Rows from block 6 of the image encoder of a small model that answers yes/no questions on an image's attributes, named by matrix and row number. Rows with one number belong to one channel. Each number is 128 + 24 x the weight over its row's rms, rounded and kept within 0 to 255. All counts start at 0. Numbers have three digits each.
Before each channel's rows are labels from the 100 images, of 14976, where the channel reaches its highest value: "top examples" is what is common among them; "patch colour" is the nearest of a few named colours to the mean colour under the peak. Only what is clearly more common there than usual is listed. The data: rendered scenes of toy objects such as cars, trees, mugs and chairs. In brackets: how many of the 100.
# convs0: expand pointwise conv (encoder.blocks.6.convs.0.weight, 224x56x1x1), inputs 0-55
# convs1: depthwise 3x3 conv (encoder.blocks.6.convs.1.weight, 224x1x3x3, trained with AdamW), a 3x3 kernel
# convs2: project pointwise conv (encoder.blocks.6.convs.2.weight, 56x224x1x1, transposed), outputs 0-55

top examples: umbrella (32); arch (30)
patch colour: brown (52)
convs0.217:125091082149115070124111128099126134148107171114133132134111131144091168116134147097095122138135174146138174113125082122141129088118119116082096111138129123137156102133
convs1.217:144152145139107108110083102
convs2.217:146128169144089104136161130135110131125125160138153167168130136151157115138127121123120139112123131091148151170138076121107163148131113161142105160146178120116110141068

top examples: light from the right (77); ice cream (29)
patch colour: black (30)
convs0.117:141132103131166140102108130110142131129075160120141176111145134154206133134125112127100124119111126111109072119111163137108149120140129156101107177144095142131118104133
convs1.117:157143098143147087145103136
convs2.117:150165140130146101101153166076123109117124136142135094138096151125107130149162145119109110153133154149130154118162140164091136108159139091130117138108075116086135111085

top examples: black object (51); green object (41); its colour: black (34); dotted object (31)
patch colour: black (48)
convs0.141:101127096132121133106116143137127134093111173158164128109106124167131097149100105120115140157144119170086098117086120125134171101090131134146119126118116123126114131053
convs1.141:152140157171125146137150157
convs2.141:088170134160135106103110069105131110069155127148105091144130158151133137139114124092117126128146099144136119106131161125128145129156150119102118124093149117189101133144

top examples: candle (42)
patch colour: pink (31)
convs0.6:079133149148121133149137149160151147140139088147141146138130167077164066104096141109141148106100160131135140121112140142138109104129132161122073144147126109084120124132
convs1.6:110141129091157107133164101
convs2.6:159120180148107158137121117144129149140088150123137107119147155130128113132104165156152160086146119070116157116144132117093117119149105141140143140077131171135115110176

top examples: purple object (65); its colour: purple (41)
patch colour: brown (62); black (29)
convs0.4:140123173161085111094137138195097117113126091162162146128129148125155155136095126116161185149112114106148113121129121121148159117134109133130121115117159116103088104129
convs1.4:125149128157181149129104119
convs2.4:107161111152156107156078089111145126128124138146076113144114125082167095129155108098125119116104127166132133176122109122114087154107150139100123094116119165138119136135

top examples: light from behind the scene (80)
patch colour: black (38)
convs0.201:120099113097138179157128167147151067161112098107118106127148141099142119144116136125141091111121106130102151122171120136136115148100152168162126101142136098130102083119
convs1.201:091108110116170141134152149
convs2.201:095136129123168135116171111126103121167121137161122137194131124172121118091113128119089150121124141110159105130132103128140184146162114129122144086156114117130163125091

top examples: green object (34); flower (28)
patch colour: green (27)
convs0.171:131111131148151104126108168074142123127141162106146091143100140127150112139155100141112122158139111195076143107121128119090166152124151125153104141131142138120086102144
convs1.171:133128108090129127133146183
convs2.171:129117127149121168160117102163142139111137104132090141108071125144131163131113115127190171138133166120101130096105161130117120143140130124095119136099134065100125148124

top examples: light from behind the scene (81)
patch colour: black (52)
convs0.30:139075158140134118116130146108114105111098132135139060094092135103123149092166165138126100125104139118134150114155144101105132107125155120093159152169086115119105133123
convs1.30:128122115189139119158118124
convs2.30:130143112153159125113120088180102128123124147144160133140118117127146094070097105139161136106158082131116092139113098123142148118162143112153148144076127170135112105114

top examples: red object (36)
patch colour: brown (54)
convs0.206:126170132157133145068152111153101128090127173182131107137133140090105122132104157104133084152104147117113132086112145131156139122170141141131125134142156130091110135106
convs1.206:139151155131122167081126125
convs2.206:095150140120103145129160096134074113137127156160096137119153111117129132157150121122101124127128119111143196109151126185142128140138128110089108154127139126069114158150

top examples: green object (76); its colour: green (41); hammer (30); arch (29)
patch colour: green (44)
convs0.130:164127101075112183124146130088170091153075160156124113110125134155133126086121086118125146116138118122118151143122149090145156148162134125124128162136117119151151128127
convs1.130:176134094117155132099131130
convs2.130:143158127111172125114124157181156128126137092149188102145131101113156117100146144161123120152139144127100148166129128070110093112114111130110137084119110101129141108136

top examples: purple object (56); light from the right (51); blue object (41); its colour: purple (37)
patch colour: black (40)
convs0.174:101107179102133095120090119105112168129107121153150125117146086128175126125134141115149131140163104144074105158170105099115133097159123121114128135125160111095133150100
convs1.174:139155150116131121090104087
convs2.174:095082114112161106149099141085123179101155111120102107148130127097121084171114120132121075114103117134125115141146104133176118127107126107142092115109091143151132112130

top examples: purple object (62); its colour: purple (45)
patch colour: brown (56)
convs0.81:147119146105133130121128085113110136117139122132120138109139201081132160151101105117166129117098126125094129095088101133112130137115144135176163124184140132113133143086
convs1.81:116127140164125138166155164
convs2.81:156079156135117132152139130164100109114137148118113105126126137133117162055111107125130116145130145122130125148101129103169147164118147124128087148130188110124094126079

top examples: teal object (37); arch (25)
patch colour: green (31)
convs0.86:109109153110083136166129108141130084109131172125099122132150118155099094105170118143116163127068105134123106127123129156106085131119132170145087140098136149116153129121
convs1.86:114100143159088106153127109
convs2.86:160130110139110170108077145140136156160148116093093102139145122171159115122156113135187136143137110116159133134149101105140140129123120090117112160163129149172123159149

top examples: light from behind the scene (59); red object (49); its colour: red (30); house (25)
patch colour: black (26)
convs0.209:101151139134093115155103115107164143153155112117168137134102079143138101135062156179144131122172117128128140125153137162089141135142112154143132138126087107144103128122
convs1.209:160151141150107091094126125
convs2.209:110100179161163103149097082094096112160114133096123111130135099109150140144105152097143092152089130114114095130150149086120106131136134097168144112132147138128140107147

top examples: chair (25)
patch colour: green (34)
convs0.78:128099144092115160137163148058147151162127136114161152086105125144127155125098143148135147158119104094085087147127099122145146125128119180146114139122136103124127107115
convs1.78:105161128109165131098139099
convs2.78:125123098122146139144122150170113105109111110137133170140149128109127066137135096108147182091134126150173156162088100144141156155150119116104093134113108157103119122115

top examples: light from the right (61)
patch colour: brown (52)
convs0.107:102131125109151174141130101097137120103141142102151154139154124157108115080118153155153102127134119130134073150123167149104118150097144136139146147157137159133072175147
convs1.107:117161139141165102134167140
convs2.107:082106125132140153113132158079160115057133125131081136099117129114135153109131147150165151110119160082113120115155141085111093119093107120129116128128095126147121132137

top examples: red object (90); its colour: red (75)
patch colour: brown (80)
convs0.71:139132123153135148114101143129154125174129130108181085079130141151166166142126089174141112142101122139151129107161114109148157102152133114138159107132147097150129110085
convs1.71:137143087156149089126145120
convs2.71:102140145104096137087167112177133107144114141148148111132105111133105123093143129107125116096072118135109075180101116165125119116125134124122118147105141129168100133169

top examples: blue object (41); purple object (38)
patch colour: blue (31)
convs0.24:121121098126133105149093126127115142147146171133120103096101125154138145176149089123113120117146127124120114155124161118093060062109124151134155094097144127122123135159
convs1.24:133083110142144128119089156
convs2.24:112151114121136100109135145109122110150142186134126107145152128115116158106104144117131142153134074106190104151109103130144140135142164135129117086178143104161148095157

top examples: light from behind the scene (91); ladder (28)
patch colour: black (60)
convs0.143:132135106101172154115095093132128094069131131186105152144129104145123113099126102156111084118121142125131114117136119067133123137136132147143148153169137144130102145166
convs1.143:132125150156128140152167169
convs2.143:122100137096181099126096135107167064090139147120124132143133142133128107125132130132142116104168128128123162098127160170150151083107100133112135130120118116087094116090

top examples: pine (46); largest object: pine (34); tree (32)
patch colour: grey (45)
convs0.52:087102141135114117159152099091070106122138092155139120090099168114140133157138133115129092150114105157131122095176095127128127100124107137152129123096088143145133133096
convs1.52:129124116149165113149117078
convs2.52:116128104128140114081080131213184129119118166129128129160115102173145161112119105130145125122135105111101145130098086126158140116132142100126127132142112147139137134109

top examples: light from behind the scene (68)
patch colour: brown (56)
convs0.180:149145104110168110183134116159147147150164141127140136139121080146120143152106166127113134105163120143118124138135126160073130114124132161146107145185108103160162150114
convs1.180:151096115092103124150158120
convs2.180:137127123127151104103153108114094106098147129128128145179152149150146116149148139160129123080084145107111146128133113141097127144103147155169189095107173126114111159117

top examples: snowman (30); pine (28); ice cream (27)
patch colour: grey (49)
convs0.53:137126126153098094198163150154095131133142163145124118128114117165116145131102143136122140125135174133144154147091114125153151135145108178093134080144145126112092150109
convs1.53:096106093134151106094145130
convs2.53:093141177129148114121102123127105117113102087131133143139116138106112138078095131154104118103151124087111124144099150129112118102184082156116096176142122126132106156101

top examples: count: three (60); light from behind the scene (59)
patch colour: brown (52); black (33)
convs0.10:149120129133151107126132124083124157114144086098140140098128117139123123082138144138115104126133111150154182148153123143064121131099156128127099145154139121136201135097
convs1.10:098080134115121089141124125
convs2.10:127137088124112125124117142109080119153092109120098098155122126124117134135127148107123100123116156170070115053127118117152154095121130112105107131122146132081172138127

top examples: green object (52); teal object (41); its colour: green (27); its colour: teal (26)
patch colour: green (53)
convs0.152:121116192138093151168145147156129138177098135120147113125147097136136132112136153117094120127109126132062059115132138153161149123131129135100119110093120136142140115132
convs1.152:112143108093159119115158096
convs2.152:122151136100092131128160136108092161161132151123120143131093173160088113095173125129144121172127118149140119180123146094097154128133109128108136102137133114083093123106

top examples: light from the right (55)
patch colour: brown (51); black (33)
convs0.8:149117092132122158112155093135121125129119120148146097181129119121185075129091156129130123113139126074132148126091136142126102120125128138155134184125166148115140086135
convs1.8:072140119158119111148136117
convs2.8:103110150157118103100089116137144106097096150107135140117135144146141147174169136116162150086135139132126083116140129085150100180152124110105153101131089144094128131119

top examples: green object (56); teal object (37); its colour: green (36)
patch colour: green (34)
convs0.133:122094102094132093115138127117120149132085081114127122114122124122053112106118144144100125130138144089124134170119107133098100105124095113117112136124073128143180117151
convs1.133:103089095124135102097124144
convs2.133:141150105155169102147136161120114125152112119093112105094154144157131095170118120144149144101118101184087122158124152114142143082172127119110119116162128116100151145148

top examples: green object (84); its colour: green (65)
patch colour: green (57)
convs0.157:123139124155116128112081138128091137121129128155130121100164148146122095105080166132119141142139091120073090127126140131151149095126177123095099127119089127177127133095
convs1.157:121122103168116166157138146
convs2.157:108153131157119088122126097103119098089114081122151132094129102138152122158137174097110151112151104152119161136155179102141162132130120136094131136098135164140156137158

top examples: teal object (59); its colour: teal (40)
patch colour: green (59)
convs0.128:134126139127164078113124123120141099170135171097168113129172096122137124123085144124142134118135117169098113157106123079104101121106140084141101139122159110163113105126
convs1.128:141104101178150124103124129
convs2.128:140111127113163113136141158126121144165124135114121072105129129159150080135113126126100100163152133108137087143072128155126128060097134105117129140149152128116141090104

top examples: blue object (60); teal object (41); its colour: teal (31); its colour: blue (28)
patch colour: grey (54)
convs0.196:143130125146129107150167094167098149149151104166128107098114121158132082139111121116149083138158112118121142140161170086110091173119136144135139147134145105152148160103
convs1.196:123120115149154086154123092
convs2.196:137158089120151115097128168099130110099111110161127147150119128127116120148116089066140081170101156129117117116106133083130139113144133176104103137133146135093137116157

top examples: mug (26); sofa (25); truck (25); its colour: yellow (25)
patch colour: brown (69)
convs0.162:148136100087139197117124141140140144128156133120098085078151096121131112136142134092108115110142119166109098136171137135118151112139148127157160106110150114160152136167
convs1.162:148148160087097120147111130
convs2.162:080152109100141161151099150138116166177140112094108112138128106178123133137125114123086140089136122159112116127110155113165136117193140147142123121136126106110116157154

top examples: blue object (35)
patch colour: black (34)
convs0.136:143130136118154095135138117118089118149155130150106130112139178162147115158128146168126147137145142151117107122147125143133094090110158101133132132183179165165149138078
convs1.136:125123172121084127155126107
convs2.136:130115111154139141146123141115145141165123093127118153148126159114142166125118080157120111139123070176116125091140154137135104126149195115145109123116091133091132172141

top examples: light from the right (51)
patch colour: brown (54); black (31)
convs0.137:083107085123116135133104084078155153147104131095117131111160099148115143086114138120146125135112096112106133104114103102112136121153107155148145183176133123116148124099
convs1.137:132083142138133099150124090
convs2.137:174142147174102104128149113106129152154171158129147153134154162122141110140138134074110127104108127109082115130110096152147144118155141125087128168113125095116135175143

top examples: blue object (78); its colour: blue (45)
patch colour: black (29)
convs0.2:141092126111135117111153132128152154141156140117099089155132182127146123142148122129150120116148075141132096091126180167101091126140141132103126153134132098098150130073
convs1.2:127078138131112157099152129
convs2.2:130115130140126077131141175132184150122154125133107134165187091122116098133097134079112150124120098129171130132113104118133142114132151118142131142171101099152123109101

top examples: tree (25)
patch colour: brown (66)
convs0.95:122153107143105111108171156180148114154148124163139079082155077093121122129125160085119104125145136147176103129104126118121172124133131125125127110137123152125127155150
convs1.95:159169153108139124138115096
convs2.95:112094120149124128123140141180101122081158106134111102157124153112143145168120080132112138156157128143100157114120147112179134074158165153144127117123141109102124109103

top examples: brown object (38); its colour: brown (30)
patch colour: brown (55)
convs0.85:157090119158113109131140083121094106157141177170133127059140116122115155147123134149122139103130120135108121105116139126166135149159172119114110122134144161160095091125
convs1.85:109113142108128113135140188
convs2.85:102128106121131126110120100128109113146120133115136133116151186131165121123077152170111106092095117136153104144117141085109122086146109157086129133143154109178167113121

top examples: pine (38); green object (38); teal object (34)
patch colour: white (25)
convs0.99:152096133109155175130077163116115129105116138116153150123119103115103136087127118123135146112103094123083132152133115132157106099121095131137075111122147189143164140148
convs1.99:146113135147155115155178122
convs2.99:136148115158107126149167143146190142159125111159104148169133132143160153154130090102143145137152131161146114137127124111140093150131137167171114154156170098133159107136

top examples: green object (62); teal object (35); its colour: green (35); its colour: teal (26)
patch colour: green (70)
convs0.48:142119133122114168149138133140132108156168175156144129114095111113113140140117105134160152139108146176157114121118174122121150078143144111096139114120094142182142079148
convs1.48:099134111133152103122179116
convs2.48:126111119103121156084162167101080178112081152121136103134134114127157136101127130124165106116132101132128126167151112110149086102130083126105126132150113164098105109133

top examples: light from the right (61)
patch colour: black (27)
convs0.189:076102141115162136124118128102175156160078135084117123148140159146105124119139133107142125139081116084152135133118130117112083129168092141134126127140097145125113170152
convs1.189:121082138079139115140117130
convs2.189:074114103154137096119119152121119134100128150101145065111201130124089101129140132071128101130152124137134145152156121142174133139126110136126156130128130126091132140125

top examples: black object (59); light from behind the scene (53); hammer (35)
patch colour: black (42)
convs0.93:125129139119167120104120176146123112122140112142108134106161178129103098134102136157116137096104130126088149071122112117127171093119131164107162097099152115129159151095
convs1.93:075122117138153127134158151
convs2.93:131168117106112108101154120107100125107099128105099131095156090121098088097142153168121141151110131136139157147129171141136151127092129136098104165143092172150097104125

top examples: count: three (60)
patch colour: black (28)
convs0.116:115151105123151154146138079139102130134154133145163111125171131124094128167150128154135128127128137134126129100174123088166095115068161131134140107157095151119096156155
convs1.116:104111087141105101109117101
convs2.116:132178134082136152113155133125122124139126081125124094122135144137129122086166124144145135130145153080116141112126109089134141109198098128097139099141108171126117157100

top examples: blue object (41)
patch colour: grey (45)
convs0.118:107134116150155094127087104106128133134106107147137153109132156126141135121125073114138139122130121115181144134090145131128066114085112141125102104158104079124077131151
convs1.118:101145099123116125082157140
convs2.118:103115117112164116074132113125156121113102145103122152105123173140132134143128157077154111113175121128145114125093166121055104137164142144119120100146106111143133140130

top examples: light from the left (54)
patch colour: brown (57)
convs0.44:119095095129129136117081134094162122095150113098122140101124124153150178152124153103144135082130129138112133126164154118139094155168131082150142163139142105155136150167
convs1.44:146131118159133141157160170
convs2.44:140165161146144105080128068147150151139138145126131121109137136143151104092138164108098147124145116101139146134155085114112157125109141161078095135138137180125143108113

top examples: teal object (38); its colour: teal (27)
patch colour: green (29)
convs0.153:128122104147186147113169120135137103126133108117083168105133088165133126097092124111108130144076096128136118139122120138134109086094133134150166141140111090102154123159
convs1.153:170094123158117101120109134
convs2.153:167157129154098118129132142079123153120098139118140124156129112171128093119176131131102062140141128104106130106101119099148129159115136162125135139124133169161108178121

top examples: yellow object (48); orange object (35); its colour: yellow (32)
patch colour: brown (57)
convs0.155:121077122099127128106168141103165152134155161092166097148108146128110166123125155163175112095143123122119118119159106105146143130156125123122100121122106093151172149150
convs1.155:153113147129120121080104096
convs2.155:153154140106142120124161126126122156148108134098162091151103099113157146112147164129130175121124172166094093129112121134130151118110126156099097092120104120125098070146

top examples: red object (79); its colour: red (51)
patch colour: red (27)
convs0.65:137086109146138107152111119153149165132156179126141121085116134150143144096157145126087124107114137168128085123134113133135073100152122139095136103146104113142118180113
convs1.65:160147091164147117127151138
convs2.65:084118121114141132083140099114089099130138097067138126133090107153162141094120162109114133115122136125084173093130122126112103108137154128118110111099130104116170123097